config.yaml
model: "image embedding model"
dataset: "scattered letters and digits in many colours"
train_examples: 97500
image_size: 64
crop_scale_min: 0.8
horizontal_flip: false
translate: 0.12
color_jitter: 0.1
targets: ["count"]
num_classes: 6
embedding_dim: 128
arch: "coatnet"
norm: "layernorm"
norm_position: "pre"
activation: "relu"
mlp_ratio: 3
head_dim: 64
fused_qkv: false
qk_norm: true
parallel_block: false
inner_norm: false
kv_group_size: 2
patch_size: [4, 4]
conv_stem: false
depths: [4, 4, 4]
widths: [64, 128, 256]
am_softmax_margin: 0.3
am_softmax_scale: 30
init: "torch_default"
residual_init: "none"
optimizer: "soap"
beta2: 0.999
lr: 0.001
beta1: 0.9
shampoo_beta: 0.95
eps: 1e-08
precondition_frequency: 25
max_precond_dim: 1024
one_sided: false
adamw_lr_other_params: 0.0018
grad_clip: 0.5
steps: 6500
batch_size: 512
epochs: 34.1
lr_schedule: "step"
warmup_steps: 190
weight_decay: 0.3
adamw_weight_decay_other_params: 0.05
Rows from block 9, named by matrix and row number. Rows with one number belong to one neuron. Each number is 500 + 25 x the weight over the matrix's rms, rounded and kept within 0 to 999. All counts start at 0. Numbers have three digits each.
# fc1: MLP up (model.blocks.9.mlp.fc1.weight, 768x256), inputs 0-85
# fc2: MLP down (model.blocks.9.mlp.fc2.weight, 256x768, transposed), outputs 0-85
fc1.218:462492504494513511500524494458485492505510521493508507494472473531513518523494497485509483502538501520534515466481491517512503509501498477499481473486508504522474471532541517489498510534500482491496503535501500500499543480449504540469502489468461488522492538
fc2.218:504499542495536499444456460526465493504568481489506522488498489474475457514483542505453539497472491471476495489467491524501523512505526492507490507471460519486499506505495518537461514451495491510468447460492491532522483510539525466509489475541537491470461488
fc1.219:563521505488474455569484466503476472468516564561467481514501498525471498489484500514499493516514503480516488478496513515503519530492531496486518500519486428496518524533529509514463501495518491503549511522485513477513456494521472486493532476536483467478545435
fc2.219:433453491484496536441495473497456516534521453437497515482475521504518474519497513512493503506504492534504502478508498467510506489520454523494516502490514530527503536524471507536515534518514509532478504525523484490525505466505506501487484534470485494489486544
fc1.220:480523535528513474546496502491477507473503509482478494511466493472501474491530493529495494486472494487507502509469462495498513490513500531482495515484481506501483525487518490479464486512511464493520509538502487544521491482490510547503521500484508501518494481
fc2.220:498498479497485499504495483490519486534504511501494505507526488522481475515477494496508491506532514507491510470505545469495510500476519523486496492496499492493488511501492502473527515499477517535490497485496516498492513503511474480469499517537476538505478456
fc1.221:481481488485493516526484482512485479475485481522494490478521519495513514520516508502509505505536483480522521502535477519465541483482508497489530522522481515519491509506473503515534466478474496507499508486473491475515475490502494489502472525541469494515509498
fc2.221:510489487505512486530521507510496520548502516479491501510492521482484503528511500485495507491497502504494484508511486516505482511510495487511493491499508537501507508515494488522468496513507501498482528499490495506492506482507472515527514483510538490492465514
fc1.222:468489503501500526550501476521500488514500490506481485484536486480501501512516488467535450511511472479505501525510485537487482488514492446494504513448464494528491478533521517511505496449512475469475472459462490484520530419505494523478511510532452483478474508
fc2.222:542483496531512505431480496514482477487524504539522525545483493535478483505518507482516531493507508477502535502504531461521513528515512512471495488505490531504510455487462475481516519497470518508511488478463489512552501527478477502522535480475500521516519490
fc1.223:473480494479510470506502458566522499497463509475543504453543464499489486510522502441480471514509447463515491457495497546484469529539537549506458485544520487505521481446504513472496480515472543501501473508526451472546541567503474530533504409486527410537452491
fc2.223:499496479517468503445507506493543473507541507477471470450465569476553483574508534555502542472474512528496474520567489473503491464493522491485515521452528503482454465555519497522510481525522521496443530472497542477463486430501464501484457524541537483506500489
fc1.224:504501532523504513546520503537503514498521533487509501462531500485534467472498475499492475539496529524502481496489513533475511479543459460529484499525488489475480520498498520459489470512487473478436464481519473507511524539491510531497464522542495497506551508
fc2.224:512501470483478500469476469472491507497510474474506502518497535510421525486524475477533500490501471504510512488507513475478482526428504522479526510448502500487500426529500454547529508486499530501520501551513468497506558464482520475489545503482483514494494470
fc1.225:507485480483483486497525501494500514521504470492474528511496461479482452519506525491511478508500479495495489484484484539537507483517486497546518512492500530510505489526531478530463508483520472474497517504505481487515481482491469483509477510498490502481531482
fc2.225:468520525482499549501484504523495477502487543515543511467482515510506514509500494506509493466482484531530504502490491465503516531514528491510496499511508460479542480465470546509541478483506489512490512505506521511504488540480502524496530540486519500512440496
fc1.226:530522514503498525460530511517496478504537479502491475516535497467512486469485479498513493507546523497504516506478492540521505493511526495476438505531510494534482474516518500485522515473506541514495523470509512502484500561449541476487540488537511501542511495
fc2.226:460477497500509517524471518470562494522497504541509483491513502540497514494513516487517481490439459497497504506483482491469502529470519488484548460473513530523498487481464476488509512519470514472478474470496521508481511440530516555516483507483481538456497516
fc1.227:505511486518470465527472487476504495486499509524485480511491524471518470519486509498513494524498455484491521543510503481480501470521535489494527498519491482530505524486485474533474481481474466495487521486493524526513511505496505496512529525500501478558516504
fc2.227:486466498511525540479503498511485528493477470507507512503524504519508545510510468506467472496511520511492495444525503519513528528475458497472494513487504507508509530498501510493495495530516491474530465478479471494475496501528507476516501508505519512513480505
fc1.228:541487483509527472480530495507499515514529443535531502483520499486520537499503492456482466471466502489492478483523472488505538526526515458452572526514506459514499456494475490507510457477468467499462524489423506556515496505463512497466550477523514481440446510
fc2.228:499512494519472489510461496459516487483500515531536494511509489486519481536480511520515520499505498476483483550510522486480475472470516546469483456487492491502543514507510504518519514526515505487521486480496504500524509525523468505517475517493535496510517485
fc1.229:553499539513538511538533489442512445485491477489468515492464522494475488474442471514479530499535474510468445492515453469465473466487480532455486511487485467539530544460485491503528465499527495498480526508528471455519461491478517522518501510508536512500446469
fc2.229:460486487508456456516486499570471514465496501487541487477512506478494520505537533469546511501488470494528512489521524538539542496491530478524458504542524530498461438502489523469488532514439529516519456507464552568460506521505482533544499475512475445517513527
fc1.230:460500501502480496506525478528466496500473516514533478513511499518487478501509501502487511481509501497491499512509509467489524491501473506464465490494507501512461496492487481508485496498489503539499514461515516464497500462482483501520497518497491467513492499
fc2.230:491500525514483489492490474470513500518465509495503512499474493522469488490488490477495482525459507500487483476499484502513510507494518496513524507518488487499502490509503511500491511528529518495517498502508507494488506503532485489484524493492507527514471527
fc1.231:504460484487506483486502473476491458450510501487496533477503496519519489503498517488487498535507533513500515514478490499507498494506468523527470535508458494505503476531481504481501490513515512518526510488487493521506531508519505475467512495488521493515510521
fc2.231:494510515526531485498481505522505515489531492517495456531508490485496530480502444497500519505478487506518463476527498527494520515526504498503509488505497488472498504499522505499517502472529503499495490500495516476509482494496487498531482527492496523512485498
fc1.232:518500549495476503498476512530425508487497532478477460475547449456530463445464488494505508478524497532530483545487503497480479511489550519513496530512494451491488510527520523500515498531477490540501521575470538550499526495511487529521445503526516471490517530
fc2.232:476508452497498488502457505485523564554502473485530550524440569489474544522524496518463485511492477476488525467504498500481483514536445457490545495509479505475498477482524450486494483523486492518498551479548483467512523547489512505443527502481488532478500498
fc1.233:486461517471468507513520535476541476490505500492516533480494533497508501469505533468478532531501513479492542492523516537500481481464485525551476471474503487506506529478525458551486446478467520457494504475479520453481514522500524530505564458466482500550495510
fc2.233:531532496515531516502460520501466474552512529503512447514502457495524462543476489485497514501500478472460509474477499441524505511456598416493461489481548451490490445495458520476477528513494522518548514510496543511524537500483533481532478556530535491477487484
fc1.234:528505524505521518481468538522448479512489490459470505463530472453514528516480510487474470476500502516477512491522515493470453477537477497461477485498485512460523487457532495472495463520464501522477499497522488509531490518492491536531499493475524520512447491
fc2.234:469502483487509523528516508519486488513485526524507482552521541525540441519507465501508525493524548481499476450467494477502516500504502516496496504546490470542500491522473510529534557476515469529492520515499532465501540493547523462478507499486501490479519468
fc1.235:483493517493482495500493490496495487479512481495496514511476494494461509530518509482506493502479491507487463503515490520483491508517525449503481498479526550526473513497517483478472515488497511527487498479461521490487510455512496500504491474506491495500493500
fc2.235:496476514520479476519515497528521485505497502489479519492509517507516502485499517514478493498474491522521524511530533536504495519485543508530499487467514478481491500488465531502491493522506455483509505523493495486478482537492497520471477486495487481482514513
fc1.236:497494462521505526497532488487522559513550479478523491472465502468490508511515481496501456485483429515495521490481497444507498496480516543578551516465480532509466483496486492502467531546465494502452487529522484468529505477510496492520462481489478457435518532
fc2.236:509479549489516485492497512499459458460482484499475516548485498492507490450514534475504484510554550539523488504516465546469495508476443455467472510532496477499480483451479502496521508458566522509530485475488464525535515511506517503482484528522508538487512476
fc1.237:499490493507481505500496453487508447517503550504517488438429462513543507526518471531501473530509541530506494487540482496531509508459485474552462483519475547470463514502487470517470440526475543460504539479478487510513520462498531511555509503550463541514513404
fc2.237:446530515526530490501500557526448537492503474522483517532503510516477484424485511503515546496526483511540498509523509530452497502546483477522550553513503462467496532498514498502484517494529411475495481509502461465470473479502514477438519480484566497451514547
fc1.238:477473478496527523492483524536445524482508486460492471533482498483481526508473487474501466478490489494523473511523470507503510511507488527470501479507531502530534497480502488508482542511535502524483514503492518525518472508505517558509538500513513508495482513
fc2.238:480502520521504510504490488506516498528496518502518523480523510485504504494498502536499525508549489518520505515474487506507493514495501505519502527522520502492496480520478496510492494502478473482509478515493503499481506506526515498500489515504500507500504496
fc1.239:489521529489522544503521460482483493481520472533476461527446512500508503472495461484484458534545557465523522485498494494507477521491502541506476527512480518484513463521535514489560509524495507536455496504538493515533550478474493525509471481454483497466483460
fc2.239:514502497505520458476459496542516477480510517517577498458470472504501502514484551481505524449521464507560468474508470557500508490495506483461515467515543483496442536440493466519474492447481497492530474513450547492494425507499514462509516556512550498483523518
fc1.240:470529463530370580539487452489508487484510509527511487490442524425510505446480443489477494469476460516499483524518501476469540499518510494490444521587559499534497456526546460475537488519554468536439499510484473433476483509547504469480515459458497507512520519
fc2.240:497445544541458446532496503511537479526512489464521504513478479568450452521534527537505506501541493457534522501468547466531457496486513456473502515491501477484508539508452492603464484542466525508505533485494495484573502534489551531562492538535490471454496542
fc1.241:477479522508500503492479515483472481500501491490531467487512470482512494514491490496497496501471477512514501537481498501481517481488512515476499475489511502491498519483527512487529505503507497507483489506520496503494524539546490501528475508462504507523487505
fc2.241:527522491508489456497507459510534529509519543501495505547481500489493509479493513471513516495512496478488462490486511485528498499513500480534502486479501488494496516492528502515522491479472527510497503490472487503493485446512490473473503467512489514490504490
fc1.242:511496515519495504495482515472532505508500495506478506548481514466495509512467466460527525512499480496476480481521541534442484504446472526493527499491492477503490453483506519463505452530502477512466520509514518433480496497443530523553504516488483551457456492
fc2.242:528504460494539500529498493506512519499485483501512526470523525507528555527482502524513481486539529517484513507495491481504501502519503523466472490493505528485473514526512534539483530417524476496496490509499511497512544531511466491504516485490461488526531494
fc1.243:481499512484507534512456527494524456489540494488520503519487495563520506542494509505463471512492469538502529511516482508470529504499527513475470468473513515543438530513492537532488497476533522496516501539448508491468473490505519485503498468487482511489505514
fc2.243:530507507538493479501505504486481532495514514490507500510553552484486508451504494470509480493507538469528482476483487510511497519500495504507493524515470530474552514530540488459513497523503477512487509491530476474501533528526500500512504491484522493537480485
fc1.244:516486521500485467482508481526492477487475506497520477530518480495505442475489489532537477515489456528469556520518485514446493505500470478506483524488507503523538509486490510533504502481502472501542501495508461463486493446485540501496477460496497477481524541
fc2.244:531516502513481545463484517516520519496515454514451505505471486468514581501485524480491480476485516501509435517497522484502509488490545495498518520486521496501522479524526490468529494519481552526507519460550530522492541515487477476476546509501483491483529500
fc1.245:505516463493486484491511522511453517484495498510477490504494503492464498493470482516488512527515496518530502521486497494509489494530491513526510522509500524500513494485506481490514525521467492508507515489515488516508499483508486500500501490497511513523482489
fc2.245:475503506488502502469523504459502502491489482454478529517506486480522504484518495523510511476497460491523502500521516526473474509480553484499515509480492480487512508482467533502496500472485497482494502503484514517500482510495523479508494499502487479491480495
fc1.246:507499517521512491513468498473505511510502461525514495494470556512508511492513514479466526520504461540463495475501515532505509485503510494491504503523479485527475497461486467552493506540508496491461499507447503543486540471480506508493540497475500475521460493
fc2.246:514497476494496477519543525517519459498471502499473538497508479468554506557509498472503522444495524494464527519516480457496510471499524530486505501490513514478515517505494543493497468485495520508528522480522514521506478518499489474542456502509498482532463529
fc1.247:457457494534478489471483490514531468515518504508476485468491474460494486519514508496490519482454518524472536485527478480487513515495497509532496528539508508481456534449493436493522510465481483474535505464443503494499526493502515508486498481451475461446501526
fc2.247:506488508498494487513492495506512503476494490480503541528433472508512506477489526488512483513520481524539449533476506526526480485468516472470553514479549463488547481552499536516480514500446589503473484543508464509503453503483471474511458526489500494519526462
fc1.248:491482531506520493487474510524495536523466442448506460479535504473509459506488493483499548486487486495522542508524507457509510495549483490466505468486532484506478501480477471481479538497526489557495475523520468565505520485512462490512500525519533516458491536
fc2.248:566461468458452506559485528510528468519534506517454549529452494529498511478518524489501464489517556514488505489527549544476507470493496522526527540505517497509522496498502549480506434511471502477478541484496504474512512497466503512548478482497488493534533512
fc1.249:468527486474523514508529458495479495536545534463508543542472500540534533472496471509489496510460545488494510542483532544496473500514478497476529506546489489482529512514517496484462558444517560486512527550499481496448464482548477510461536460518500518511494534
fc2.249:508523538537466489525455516527462504452451450523494470490515511486463485538522520520486511531464445444467474481498483485501470494500510459524510526478478509533449473495483469505546512540494460523496496489494486465552504466432509488541512559522502501519464438
fc1.250:476506513498487495480523486545498471493520456521515509508474476473488481523505513497498492472495501513460493485486515508491509495461517492519499487530514488531518522495517498499469544501522486510491477513471487518503487490464527477525520514499512512512489474
fc2.250:479507477530530482479491512510507486528507495491505500487547536539513510511501496483513466473497466500538500494477513479499508538515514533520485497473483480503542513531496504485481509509462486518496528491466490499486506515518463497508501482503541491461523508
fc1.251:471511416537522533509473459494540438506527488477490480491459503492483508485516480533545494511544527545523468502439503494487510548476458492562494490441493544537521507494470470509516519489521501506499448514506513516494471500519511478535542481474521529491501498
fc2.251:509501535489492486463485495475503540468513469501467512517523461491537509479487507484464482442442514492538528503531442502490490509479516513498495528509468463457477495511478512500512507498508475454467510503510466478519526477504481502471500488523466506520472541
fc1.252:476511497441530519534531475529470484517498506512498510581515461510486481519524521513535499472453505540460479493478484493467499538512477525480508499448509479534479474483469469537481539463515530516502507477541540500505504514481487439465436505493541499475525489
fc2.252:498442468517455488535485504463527476499499483461505465471491540546542479517518526499487498560492490513466495461529566477495497522447505514498479472515484513441503521511491520459504431501441496524477473501483507461505494462494498542490519505487451510517510489
fc1.253:527474509482501493541484466474538495490530464514490527447440496428562524502487524492514493492561454510492439517519477496575510527523505508476482513458478437491470471475490502477496476501496559486488519502485506494518530475504548526535521488543522524479498508
fc2.253:487541500518501495508501497485478467527496533512524453497562499500509490486515489479474520462412534478477552487507512450448454480467515530513486504498472497520543489533491495555473471511499458520495504451516457499529518500527451483484520487474488480537490489
fc1.254:501535526465550469491522514486462491514508496451502495500471493506540489542523469508489498477506484504487548523480498517511432519507482499505517490485462535516487490505489533501457492508540501487510520514506542458506517481522518508476531574493528507472488512
fc2.254:476489440518469516506460475495525493453454495524494497503534551515477490460526538478500531477465478563502445517522464489473533485444525480475499541533515508493520513502491455544514483513523541485470503519487524507497473488487440523538473455510487537539474501
fc1.255:470498461530489509554535472515520506493541466512534538506467469484527515512505505516484492501461498506514527523454549530510468465479521513498496526471512497500468440465448542484492494501498486505495533521466550510517492487555509502506500468496537488524518499
fc2.255:498496535491505549481494499514466477498502506502494525498507512500501484504469525495495487481516518513514494516528485510481524498489507471462512475491476470525500502479502462480520470484501513520495497504515449476515482503439496534496512511505510494506496513
fc1.256:514516484495490530450511533520496495520533466514509504477509525500535518482485479550491505502481507503466483529486486491511502503501521521485531484490540502486522472550487446482514516502488512552518490483466469498462488466501494444479474522507503534494519473
fc2.256:467471500548485512535534486451508493463500511465504484526494505510484503493501506504542474498515518519523494484482482503479514445452464533521461529533479500527492543480500535485521476485542489486514566552545533514534511539491498522527521516502503475483503484
fc1.257:538449495514508475474517480505529542510521493453482548531473510487473483505528510493498520519496478500468486495499483461500465483501495464498500466533520503526456522476479483497536518540518468475488488445491486501536494515457511474522525489502495484487514541
fc2.257:473471516529495506537488549512460514513453494502481483481507467469504513482517533536497504511510508486489500474501544462530492489481467485470513502464495466468532488501532516472501507476466521486523527488497509534508500489516474496449492493516509513514495470
fc1.258:496510487487483498534492469525481503499495479516483491483510484499490500530497505528524509465471458497472493480490491512499524509513534513544487517510474511497477542484497517506522545468472495477517476472494505508525489480523520489512520510515454481471518496
fc2.258:490447509526510509481483506472497504531492496501474504493494507515517481488492498521496490503499529515504495487527494468500510499486499482484513500480528489496547446520531500482508498505517507491474491526481480482471463511486467523493521517504511503505512507
fc1.259:483472515519495525537506492507507508476467450453521507500543443458534482513517516523544517501491487486485502552512505549524466525482543524507488505487502523530501517438515486516479485504500525520509521510498501466515549481486483528483481477552493494509463510
fc2.259:470490521475441507446522492527508454520489514579449490504464496503469475501462455518477498526519513506485512507510518485492556459488536489525527519502531545463474483541503491474532484560472484514493549490475512524488481501487489518464514519497541486478553545
fc1.260:525552505517507533540520494514452462524507513489479491526513500498470540464501506474495501492451469478491502486502497547477495504529512513495518481487442533474495531529539446503477497528493468502478495496542434515524484503496479517466468472507512483485491497
fc2.260:543497451475473531485456520500480540493485491527503467504488470510521454515531516498483502486516499495479514527471499467499463489496489453500456507518485473516501465485466521500487516433488513505510507493517544519490530493511531469549516525486508522498490482
fc1.261:482501513503505490478524495528511491497498513496518527545507491481485508459535476513511513506451498487524467495504523530420542501592574489509535498474481484495496476494477483477467527467463475483512522498528493538515475472540502519505530553543483526490550536
fc2.261:476511474510508488513472472462540499490477487538520482494498512546501504541488490459504475513533508475454500483491545472552503508441480520492536501459531535496516494464498518509491454544512518500471493499488536484496538518452461505507509472473508516531469467
fc1.262:499498477454491507497506475487489544505508476534511477522469486509534414524520519526498482510499498520524534498524457488463470461508542501508499497524512470536478498449485476462496462450506508462480476478492487523514469506496501481493497490472497467547493488
fc2.262:503495485515563515454522486504509469535547503479487512466493457511506518444492491492484490520467491478494482471481505467488479516506461512477520481492501537484481498561478518525528540535466516508488497508501525473525477498522473565501519539506498530462509503
fc1.264:479498494539506495527504514471484486482504480482504519496511475485470533523535481494486487494486516482487487506497502539486509525457538493475480485515497507485499539532522446498494498501527457503494459518479499498510485510490478455483493497539449499497511499
fc2.264:514497507498503467497477505523511530526487522515508503467493543510520518426495484512493525510514523513482528499487471520506497531538481484492484467480514502516516469494469509485503486541493511484511503500516471487482493519532492545537506524501538531522476512
fc1.265:507549480453514535477536503458481482503498526469535522505546485538485499531551479536483488512463524481488507506545490474518532490467480490478467457449499520492486536525469485457490533495512505533528508530553457507512529495465458497500489492511493529500488498
fc2.265:497452475506488446508489499514465512493511472483502508479465515527523532509500500473496502483506504541470537513507518513504478523488527525521519534500527513505534516520489515554500468551463475493447497493504546477511501528521526499451520478494477493447498477
fc1.266:438474478489508541463509474472510477514521505526495507515517520528529523517468498519515511513533491514486527490498511517479506475521490495477509495514496518511471490461506524477505513501498479481501513506476499520465503482527492472496505483506507466469516507
fc2.266:527503539513501470523459521520497516515516505497520496498526489492496534502507499477533492478487510526485485509479485510528504498511516487525504508519522485518486481527510486494503498508506480475516496477492452504483514509504502498506477463523492506473460514
fc1.267:486466519491512462518465493484451524557507471525510488554475502524520510483491508542491471472538445521481470523468488473529494499492499461478462514516511556496514518476474518457474468494532477496529477526504496504520476494495487512488549518473471523494514494
fc2.267:571533497479480517495540467551489526488476543489464509478461505474463509555493521486467525507508521468540483488533526532500541495500495558531532531503510527492473512530521513502514528473476484500477525476529526523464491440528532484512473486504504484490506500
fc1.268:497453554499546539554458568513530497524530491478492518511536464529544465497511507446445506483505505525499500514527494505456463503544502488455503444545495489481509507503560532487477466493492461533475481524482509453501496536484477436530562494558467516506446497
fc2.268:505532489482503477468498460482493498485537504503480528521463511435464523426500462534500455497501558523489534496504488491519510509515496485519515528498563529513490519473441485546496516495508518468481495492499536533460522511471513541470476483528567454475546474
fc1.269:501462506484480495492523494508551533453505474513496531480505523514498470500454526519543520483510459471482496503502509547483512539512543508532485503496517509510500465492472489458517468464567549527471522525517487498526512521485511509495511470504489502472520462
fc2.269:489503509501489544527477463468466473505493500490505477501472494491512509513530481504457493495478528507482491498512529488513506503525506526463494515484491518483542540497508527523493519519510487532513529513476533517466512486541487523474513518521536469524505470
fc1.270:445517503484481491549484526465510490492472482524477510501494545490515464500497512517470477475494503510503490446520486458516513552465477507487521516513520539512470524468455498495501542516478478521499465523490508521550512450513535556530506531479498540472475501
fc2.270:533490447509480542435499474512502473503502511506485488461535464526494514538488465499521503519487553509495516509496488529481522495513523521487517510522473476487477470516500532531530463487554506513473546511528532495469530530507471557461465488520525485482532503
fc1.271:524500513472485501577516506509506486500520508491496523523492547500548529480460479531515517490481499534510483458510464529508488486509475542516494479507504485526511539511532503491525475516521506537473506512512483502507498503541498504485540518488509525508469533
fc2.271:441535514524444469495489494532497499478492521482520480495517493499495503515525487509481468507543494538506503505480536496547554503519511497480504516520476558484540518473491444476470479544496477483506483481473544512500473517495487487536466495467474508515532442
fc1.272:485526500480504524472537474482484486508495491481497507502510499516479486545516504498524524516477521518557500519498471506481505516500483494481508505500499507526490485508489462542479482473554513478479523487513487482506494479511469498447506490501492501497528506
fc2.272:513499485515476470498499504518493507519527487506480499500509497490497524496499505497496512532496498505475488499473517502528547513493533497516477490496496478493524510504517477476527495496458494513514468507501495501506535497492528481524474510500510499481481489
fc1.273:523475502473538508438470499488481453501489498489506500522498503451471491520454486479495526495478477477450517486471498458511528450489498500449512494454476531523503471525504543461480518423489452513544485467500509476476512501480490501516502495500491480545505542
fc2.273:494503443499512503504533514506486552484520501504495499500508498522525539484503538526485477505499510500512507489550481527510505540488490494538487511502476479526479494477492475526514490524476525467517535487474491531542487486527461470530480486520541516498503495
fc1.274:513503495509478508472478516489462492523480526476496536492463483501509492474498518467526516487525516497481500491484504488452495462545538483480486568506536502526501455451491480480493554544491489502506452491527530539542491499500501484524490491507477532491480470
fc2.274:479491506498477495513495499505523494510481503512499494538531513542474501478523477496438482492523517505479512496498477477510520556488523498529478505485471508505504524524504524530477453480471483514493535476498477483479460522480525478480499505479486503519533501
fc1.275:481505528505472480509491477470516479519514522460520535464507521528490501512463486548514494552511519506498485492528441480464472469508463498490491512453480453487489468543503513452516514545482524441455549531505474489524495520487499536474474487509495512504444530
fc2.275:515513463496478554482509550524503497439501459490512494496483542479546519478486503485491547441465465493482497515467490550503522482480562495591513555572502452449479462424501495485520502525483505484547474481442540468514484516522463450581527460539534463513518484
fc1.276:468491513490502475520546516507491499504546476494520523497503506503521515455529512512490483499534482520487521523482482505514507486520514483492465496472529492528454506545480522497492544496443518483561472486485492487506479504522482518508492481514476507539482527
fc2.276:516509508488483489460463499486503533544498474529521489502512501486493493509499491493489530494474505508480489479458478499492478527522476491484549518539481523499504500479506520440531465511523491516458493501508510504498510497490544496522516509498510482492532497
fc1.277:488492521498491495515509483461442460471489489494512539535466542519503525505501497532465498506502553518499561506477482488501498490494472487489511499512482492453456478511480511520470463477521485495471447516495522467459448499534525548518474561511501453518497476
fc2.277:535474429479491455493492514458493489493517478531458489455539470448532464519464510481515495480500452519501468528526519526530495523492569468493513464462508477473484517503500481489519522537516510494505540499474490484519499488456445515509492485514549505480521470
fc1.278:462496531458493512494497511476488502497439495467507517466425510433542545507524502525545497575512463457489488482415414514545505560480486498527533508494489551517507477468487547526485564516526537414443488482497526543533501462552485489532526539467498519512540504
fc2.278:513509475536488511499488493488475484429548494557523542520585560534499488466483548500478511501539555528504487476476490442469421434457507513494498528486485503489452477458476477513527475513502464517501509545548472519510483544500543482429424519552491503490461464
fc1.279:501438513482505545531485468500509506477506513485455522499521508504477526493450465495527543499518468550494458491501499540482523510505533507497483493485496495487479515510449451548577498500517530492539523487523510465520518461495493528479507525492509506532516478
fc2.279:507502491518481458496509501554499473495412513490474465505515536485479486522500533497499500498483493501474504515497519514514493503493499478506498501533495453522494507480516554437475471496523511531524499465485561530503500483469475486483555448475480520493499526
fc1.280:564492527513462522501526487488492468516470489547491501508522465475517505464498455523482490475535539506522436544475531506483500519506468527510476477505559494476498517478537442475475494467490489515503572471559517515484491545521502517532521507500536523497472488
fc2.280:447515473477533493488503504481542526526536499477507501488506570499480483520486530534502513530511455484543524483518451543511493523480540456500481476528459517532512522493450507516499486485491543476494471510480546500505470492500499478507490482516498470499537519
fc1.281:471475498501533461521500485527488479537477535533490491497542549471520514501451470498508509479484455520474496488499475487538513472492481512507507515484515503513547475497443514476565515510520524522477497471484606480489466512505479568518470475533504498527507476
fc2.281:532458520529479549522519489511494504445555471492461532493448445517475517512528511440476518502529560506503537522525497530488484494529476507510501518499506496506470478523509551487468454530492500477538498510479477519495567507523496455475476510484499505484467549
fc1.282:482496469499510469506484494526550540517516505520530493509512497502501514512479476490510504513527463530519505513512499462491524492530507500491492484530477496447467498514518517490477477530528455482492532497525501534488516495533529478495500467511489501492542505
fc2.282:509492532517513529517522463488480495493492528465474516526510496517504485495536499543487488501505520499492480466453536508497497484477498486537527500483505518513559491462486506519507529515459523555525532467475489481505524481501477513492492505497479541497475508
fc1.283:467538529506494496529554496475510488501519500503496555470484530501540502487545573502473508543522514537445511500511503574486504447504494503541454501466514512485476512503493510532514531537517507482521480509458503450536561519446511492477489435499529482505511483
fc2.283:528463469505511550497517520524475484486448478517532449473476472525528509439475431503532508469480496500494482493531456479514487561505519485467544492486516482496507462477500498511485503454507496521519531521550490465497487437547491499507485547493488526478499492
fc1.284:558476480531503499524488502523492476526538474526471504490470501485456488509526484482482507482474505474519502485464497502524478483530479458493466525491513514495535535530509498547517535510516476481549508485515485474520503463486550514471508534474523503512484481
fc2.284:461494493467520510457497484500462541553462522460508506477496493512539454479485492520500479531532492485508500512499511479495509527525497510466512496533515458474498493490490490480505460534513542479468504503483509520475450539483456460503483475469494482452491531
fc1.285:547498527463518487507436501452466481519476489492421498506491456526490491532532453535500516463564475512496531492477522575509499513519486483515527556499541498527538537477543474464498530515503502568487475519490507535543478519492467506451553482490511482484482508
fc2.285:449541469558528476531547500513478509509520508513533441483505537489489526431494534520511448491480512470546480480521488484480469506494475549486514489531531523473546505514487570554541488541511506459503525460486498516493477501520518500495449549507465509448535530
fc1.286:501514499518501492506533526492507495481535468502516538505485511466527480512509526501505514498477476481482512455477486522487490503492524516533501499536511532483524486517516496510528482498535466510476517508519522502530486533525485480485499474475548494492523482
fc2.286:436498491513512488479490498482507468478502487501492505499490525487494489481481502501503492502500504491486497525533487482492534510524508525516480510455496478510534450460518498468525502476504530502514482543478489494517529510480466523497519516508502513510504524
fc1.287:506458510487515485518502504511475550502488497498523493512480523503543560514522450527522494484521480487460480467447489505476468524505508559477494528487524477517513458492477503466470520483507493547479444482505541552480484510511491504571520539480561503477524528
fc2.287:483534471493408498503467466489541464503548521566496514513495540498493478506517549524463474501504498497528503543545530495511547478501512502538499491494527497498508525489501519511508458479522480510534572498508483444521534488528548529451486476528477512492516499
fc1.288:500500496540532466470504488515489500514476477506514515521523459514474471515511524515485478481528511493483513492466501512496474526480491493473516510482504525512501533483453470502469470474493469448497510493497522516498491484537461518503509460462506493469499495
fc2.288:482507489473456486458500476480530474502505503521489516472513511480476502474467512478487527473515491485501494506518504533523531506508459479500474539505476508514537488511523513485509512511477484501472497519459483521493500558509513491519509491525491483513490536
fc1.289:522542484507513519518511499522514518466461503534467519502489451530480515518486501471507530511486499494550482488499483477488456508491471480475480509527525496479469487458476479479517532564478521485497493442479530408521526520473552469498518503517464456475470488
fc2.289:482491478500481528514504491499536467503506468519482507519523509479489477501485475504485505482501522496473512488487494477496508466474513509524495492511534526526507494527535517479464483416551512497506524528554451548500491529534456500507460506545475526521512561
fc1.291:518495529478476516504490492499538493522513522510482527481499480513506526522513509510519464487508454487481514488531507485463456535497515484498462492511478535541495520523523481520507468502484492476481537461491488442487486502466505529583506492490525515521513489
fc2.291:504485451506517489559516479485504499475511453552513497498473504468483495513456541509478546464496508486510455547522484531501493500511479524515519510471525506478519500508490513463509530531503490512471509498488542550536519533454509506459517518494505483509508472
fc1.292:514489492530493506543499473552515515456506540440544486482540518466525469492536518507461498515518502469537527530519480472490462469499574526450511521506501528497544509544528479521512440496505485500475497567503484495540459508498523483541421461515493536521460516
fc2.292:517491531523526546455507511463501456490545486540502487533427394569469519487476495506512451489572455508462502468440531474534522456466452520474462502499530465521427429487460550483483472549455540531518474483513553474537542483500476535480529494468504516547494450